config = dict(
    crop_scale_min=0.8,
    output_stride=8,
    patch_size=[2, 2],
    epochs=31.5,
)
Rows from block 7 of a small segmentation model, named by matrix and row number. Rows with one number belong to one neuron. Each number is 128 + 32 x the weight over its row's rms, rounded and kept within 0 to 255. All counts start at 0.
After each neuron's rows are labels from the 100 images, of 14848, where the neuron reaches its highest value: "top examples" is what is common among them. Only what is clearly more common there than usual is listed. The data: close-ups of made-up surfaces with and without defects. In brackets: how many of the 100.
# fc1: MLP up (model.blocks.7.mlp.fc1.weight, 1280x320), inputs 107-213
# fc2: MLP down (model.blocks.7.mlp.fc2.weight, 320x1280, transposed), outputs 107-213

fc1.634 [ 87  57 147 178 186 124 127 188 109 125  96 107 139 127 137 111 106 106  92 111 100 105 121 140 114  96 150 140 114 141 107 110 134 133 122 157 119 158 124 105 161 100 112 195  63 159  75 154 210 161 111 185 129  75 126 114 129 156 161 141 147 146 157 137 134 101 128 149 126 165 133 125 120 145 165 147 151  72 148 142  78 122 134 159  55 121 130 145  97 102 231 121 125 169 158 153 189 117 199  75  83  99 150 121 101 207 166]
fc2.634 [118 146 111 169 112  72  69  96 147  70 152 170  90 166 141 131 168 134 141 125 118  90 141 112  73 111 100 124 117  87 139 175 100 177 133 111 155  79 178 118 158 174 153  69 106 120  81  98 201  78 186 125 171 169 125 140 182 106 121 141 137 113 126  84 129 142 180  88 123 121 126 188 124  90 113  82 179 136  97 121  88 138 114 157 122  74  88  75 127 149  88 114 140 148 106  98 157 134 113 188 157 164  98 141  93 128  91]
top examples: specks (50); scratch (35)

fc1.125 [124 154 120 158 176 124  90 146 114 172 113 140 151 155 125  79 136 193 113 110  96 107  96 118 123 126 118 158 100 160 147 141 130 161 150 101 164 137 183 145 101  89 101 187 141 136 100 140 110 186 105  55 152 131 138 171 129  97 149 142 146 190  85 117 128 116 131 175 124 158 138 134 162 143 143 142 139 123 150 118 135 158 149 157 112 106 136 141  36 109 133  86 100  82 132 116 212 143 142 143 135 156 120 166 138  78 111]
fc2.125 [130 150 125 137 140 135  83 162 189 126  56   2 111  92 102 135 153 110  79 129 141  68 126 110  94 125 128  96 168 161 105  86 170 154 111  99 113 106 113 156 152  94  97 107 148 151 147 121 128 166 160 204 145 100 181 150 143  96 144 112 156 111 121 155 126 135  81  80 108 107 134  91 130 161 189 119 183 142 148 147 136  92 125 170 165 129 145 128  79  40  83 148 143 147 130 164  88 106  64 138 137 139 133 115 161 122 129]
top examples: specks (51); crack (49)

fc1.728 [162 108 128 102 146  83  77  92 104  97 139 137 187  87 111 116 144  77 136 136 131 225 113 129 108  66 169 129 120 123 151 115 134 205 132 124 105 134 103  28  83 160  95 125 144 129 146 122 157  95 127  84 105 130  92 140 140 189 153 136 157  65  79  90 120  97 205  82 125 149 155 167 157 119 115 130 171 130 120 138 120 168 158  87 105 121 100 175 101 117 119 158  76 156 117 141 159 139 185 125 112 103 121 129 124 149 148]
fc2.728 [172 144 109 132  93 169  72 110 160 154  75 160 141 181 140 101 108  85 133  98 114 107 102 119 119 108 168 177 102 138  53 129 109 137  91 123 160 163 159 126 130 162 188 159 118 134 202 178 123 141 184 116 134 126 104 127 102 147 136 110  25 130 111 128 122 120 160 102 150 109 126 123  93 151 152 112 143 140  99 168 112  98 139 116 114 172 116 131 129 125  86 155 115 123 163 152 130 125 121 208  99 149 172 156 106 171  94]
top examples: specks (100)

fc1.609 [105 124 111 108 181 130 164 136  75  81 113  94 157 186 177 162 163  83 120 113 153 145 165  59 118 119 134 123 113  73 200 136 196 175 139  57 112 130 137 111 128 126 129 102 117 155 124 145  83 138  80 139 113 162  80 136 139 129 133 213 159  89  64  95 134 129 113 127 149 151 128 167 142 160 189 112 144  73 116  68 131 129 148 112  89  99 113 124  91 105 146  35 110 136  91 101 111 152 121 114  91  83 133 114 126 123 129]
fc2.609 [ 89 163 113  93 138 105 188 110 118 118  52 158 163  97 141 145 112 105 111 117 160 204 109 154 150 115 115 129 204 121 119 101 148 135 105 170  48 111  68 104 125 170 120 162 185 190  76 114  78 120 165 145 110 142 134 125 144 120  79 127 105 132 116 149 137  94  78 171  85 147 112 134 122 116 108 168 157  89 148  94 150 175 128 123 146 121  84 125  62 137 206 107 131 131 164 108 155 184  72 164 108 160 103 170 129  88 121]
top examples: crack (49)

fc1.624 [121 130 116 113 112 108 132 110 179 117 153 112 146 105 134 138 199 114 180 141 138 139 131 104 141 112 135 128 107 101 142  94 154 127 144 106 195 102 121  95  84 152 203 144 136  84  80 149 161  96 102 116  74 120 170 158  96  49 159 160 176 130 109 144 162 161 111 171 157  85 134 136 117 159 147 138 127  81 108 140 175 156 111  90  74 164 127 100 107 116 202 113 100 151  65 149 170 151 155 197  81 104 134 130 121 130 193]
fc2.624 [158 105  78 138 118 120 149 174 103 161 119 255 125 176 152 107  97 131 146 148 141 134 126 168  87  70 146 126  79 117 117 123 108 107  87 122 142 127 151 169 135 142 192 131  95 159 159 169 114 128 108 123 105 158 127 131 139 111  82 145  85 114 153 115  95 161 214 127 174  95 138 154 117 125 123 210 130 152 114 160  89 156 131  86 141 162 107 149  85 104  59 122 105 168 120 138 122 147 156 124 116 140 134 109 118 172 119]
top examples: specks (100)

fc1.63 [130 119 103 184 168 123  91 189 146 167 114 122 160  87  85 106 130 153 169 121 141 104 144 130 152 139  91 141  49  70 120 140 123 177 138  96 116 132 126 142 174 176 120 101 133 169 148  94  76 101 137 146 145 105 144  95 113 150 161 116  85 183 134  91  76  83 128 175 135 113 145 128 136 142 116  59  79 110 131 136 142 160  79 161 118 204  68  73 160 129  99 161 151 162  81 128 140 144 163 174 132 152 149 141  82 143 185]
fc2.63 [ 52 103 112 169 128 124 130  95  90 103 140 181 114 111 143 132  78 164 162 134 141 151 143  89 150 118 110  86  67 115 117  90 137 154 154 153 135 124 114 167 132 132 156 137  70 129 129 125 165 136  93 123 126 146 193 128 120 171 119 108 162 159 151 140  98 119 142 128 182 100 129 105 101 175 113 173 135 131 172 139 124 168 108 152 157  51 128 104 121 189 117  87 132 164 105 159 156  93 149 187 144 137  94 139 140 118 146]
top examples: smear (58)

fc1.158 [131 171 125 136 191 136 173 136 124 148  85  97 144 147 104 117 122 138  73 125 106 100 124 117 155 118  97 175 177 143 107 140  52 147 132 157 122  97 153  98 113  96 146  55  95 110 129  89  79 119 111 109 139 139 118 104 127  68  92  93 109 130  87 122  67 125 143 156 151 105 132 138  87 127 143 159 165 137 142 119 115  66  99 139  90 121 105 137 111 127 139  66 116 120 158 111 104 120 216 146 220  81 121 139 130 163 128]
fc2.158 [170 152  73  74 120 122 147  85 120 146  87 200 113 168 107 191 156 148  86  90 131 146  95 136 104 115 203 125 130 107 144 167 122 142 170 162 162  92 127  89  95  98 133 211 125 100 132 170 148 135  96 176 113 162 141 141 127 122  47 148 147 145 130 153 116 116 109 150 115 115 135 155 187 121 133 168 129 109 175 125  90 123 156 132 119  40 125 149 153  94 143 143 177 118 196 131 132 144 153 109  63 136 109 123 144 104 120]
top examples: specks (71); circuit traces (32)

fc1.644 [104  80 131 112  84 194 109 153  66 163 137 129 141 135 136 171 187  96 121 148 127 114 139  89 117  96 102 154 128  84 165 130 132  97 102  25 100  70 166 153 127 146 128 124 143 113 131  82 147 158 150  93 126 159  83 208 118  74  98 142 119 156 121 106  82 115 132 105 122 106 118 115 133 144 151 130 156 142 107 190 126 138 128 111 101  99 122  81 124 147 112 178 108 135  80  71 161 152 139 147 155  96 142  47 110 115 146]
fc2.644 [162 118 134 141 149 156 159 146 121 115  76 175 136 139 131 149 116 172 118 146  88 103 142  89 136 137 101 119 146 176 115  91 115 140 115 111 106 135 159 162 150 190 138 115  94 117 127 146 149 164 148 123 141 138 125 168 158  68 140 136 115 137 148 177 138 101  65 119 167 118 154  83 109 109  58 142 115 193  72 104 155  88  79  52 117 117 148 138  77 130 142 114 117 141  86 139  96 128 159 158 109 141 137 147 122 100 176]
top examples: smear (96); brushed metal (30)

fc1.187 [142  78 135 139 175 147  87 137 118 166 171 197 173  92 149  62  84 129 152 164 186 151 148 115  70 109 120 118 128 173 105 103 171 126 164  93 166  73 152 131 122 156 222 116 168 125 141 185 148 108 129 144  83 166 138 120 135 152 157 155  83 105 102 174 121 103 157 183 124 147 180 191 174 139 136 168 113 174 168 151 163  98 110  99  90 107 151  99 133 126 139  95 140  76 152 143 165 118 154 148 113 114 154 151  97 106 114]
fc2.187 [140 129 118 119  68 158 125 151 154 152 107 124  79 147 105 134 149  99 103 159  69 138 123 166 173  97 110 180 103 126  91 220 180 122 139  74 114 219 103 116 141 143 100 127 143 132 142 119 113 124 148 149 146 137 160 136 158 120 131 129 102  68 135 172 120 150 124 122 121  93 109 111 119 144  85 131 121 112 188 124 190  82 110  96 142 169  96 133 126  47  55 112 142 140 128 130 113 131 141 238 138 167 139 116 136 172 192]
top examples: crack (100)

fc1.703 [ 92 128 137 176 129 114 124 160 102 132 134  68 153 140 112 160 199 113 150 101 168 135 133 120 140  89 123 170 143 158 105 148 120 114  34 145  96 162 118 147  98 192  67 148 144 183 139 125 151 118 141 120 148 142 132 104 112 150  97 133 109 184 156 104 190 134 119 123 142  94 155 107 158 150 124  87 153 113  99  91  89 141 130  85 121 138  74 120 122 149 110 163 126 122  88 128 133 153 129 151 141 145 123 124 112  67 126]
fc2.703 [ 97 163 109 104 194 139 133  60 137 136 158 176 155  49 141 133 162 104 117  90 153 173 121 105 188 145 159 140 135 122 126 105 151 153 138 106 110 163 107 100 111 138 171 124 148 141  77 126  88 151  52 163 134 122  92  90 138 189 164 145  80 101 111 150 146 142 175  83 119 165  63  90 129 112 108 100 150 133 169 106 173  75 129 182  95 142 134  93  71 128 130  93 147 173 154 129 169 142  27 146 140 111  80 155 128 113 157]
top examples: crack (51); stain (47)

fc1.344 [133  81 127 148 150 110 108 155 157 182 172 111 165 183 179 124  98 122 147 129 143 107 156 134 131 100 125 172  86 131  90 123 152 172  68  97 152  87 114 129 181 155 138  89 163  76 110 145  28 145 143 135 114 164 173 126 172  73 173 162 111 117 102 133 129 146  85 104 124 121 180 130 146 125 172 110 136 141 157 144 145 163 118 126  84  71 158  87 194 109 132 175 113  79 165 112 162 151 124 150 153 106 130 131 135 151 144]
fc2.344 [131 130  79  84 152 124 108 109  96 148 142 110 112  69 108 137 146 169 143 141 101  71 106  80  88 134 106 117 129 123 102 166 157 141 145  88 124  92 127 115 141 167 151  78  86 135 148 103  90 161  67 142  92 120 122 137  88 189  91 164 132 161 162 127 122 106 169  95 119 131 167 134 155  87 162 127 139 125 151  96 163  78 140 106 121  81 183  73 135 102 145 115 113 145 141 153 125 134 153 167  97 141 140 110 118 141 136]
top examples: crack (55); scratch (44)

fc1.299 [174 123 115 177 146  97 142 139 167 108 102 155 163  81 145  77  97 134 100 178 150 115 109  97 120 112  80 210  95 114  89 117 142 216 216  95  99 116 129 151 114 127 141 132 140 100  85 184  99 174  85 117  80 111 155 162 148 137  97 153 118  91 111 192 146 109 124  96 182 130  98 141 109 111 159 102 201 133 136 144 128 148  86 156  87  87 137 133 116 126 101  66 150 141 138  79 129 150 135 193 123  73 100 146 115 146  84]
fc2.299 [131 111 135 140 124 110 111 134 140  70 134 255 114 111 166 101 167  83 142 151 140 114 140 185 160 113 155 123 122 159  91 123 123 166 136  97 117 207 142 136 132 144 123 115  88 105 166 132  89 101 109 122 144 121 177 106 129 113  42 170 105 131 180 131  68 103 137 145 114  59 139 115 106 149  87  74 141 134 140 109 136  70 141 107 115 121  97  28 144 146 170 118 144 127 131 127  67 102 110 163 123 141 158  86  96 156 156]
top examples: crack (53); scratch (37)

fc1.395 [181  82 145 129 167 111 125 127  98 116 155 148 141  99 100 100  53 141 155 134 102 110 130 139  98 126 126 151  97 163  94 128 133 100 184 112 120 171 108 128  89 151 181 187 126 139 107  63 181 119 112 100  55 147 156 117 111 106 150 138 103  64 115 164 178 104  85 104 135 106 135 169 144 191 149 106 146 110 165 126 160 120 146  90  61 136  81  88  94 134 137 125 118 130 142 126 171 166 174 149 149  93 124 152 119  69 167]
fc2.395 [135  94 169 124  99 119  77 137 149 142 107 198  95 133 132 140 179 105 113 198  99  96 158 187 138 131 155 167 123 136 129 155 125 158 160  51 114 217 138 127 117 119 148 112 108 141 163 112 113 135 122 116 186 124 148 158 145  85 121 149  58  83 140 158 146 160 183 116 117 140 104  80 132 177 106 112 154 156 112 151 174  59 117 103 138 209 132 141 117 123  87 155 138 131 148  97 143 115 132 221 132 143 111 152 116 116 127]
top examples: crack (91)

fc1.365 [ 84 106 136 135 160  99 157 128 117 152 146 112 109 142 146 170  87 123 131 126 105  83 147  84 103 153 125  91 108  98 111 134  99 157 170  74 105 115 145 141 168  91 160 126 134 108 128  86 134 115 110 113 162 114 163 162 204 150 156 152 124  85 162 117 115 183 139 150 115 130 188 104 126  62 179 152 118 133  50 163  97 116  81 137 124 131  97 103 154 117 101 102 164 146  64 115 104 131 135 210 131 173 134 105 103 108  88]
fc2.365 [ 40 125 118 155 137 113 147 140  97 141  86 255 147 149 113 132  85 169 123  90 142 130 141 141 154  95 164 116 161 115 118 152 159  82 136 136  75 149 116 155 131 125 118 105 112 129 115 163 138 178 141 165 150 125 135  97 121  78 125 127 147 141 110 124  92  99 149 179 108 164 130  92 156  98 127  80 137 143 166  90 112 119  97 104 139 147  74 128  69 119 142 101 138 103 138 188 120 115 129 151 141 182 119 177 202 159 128]
top examples: crack (33); specks (28)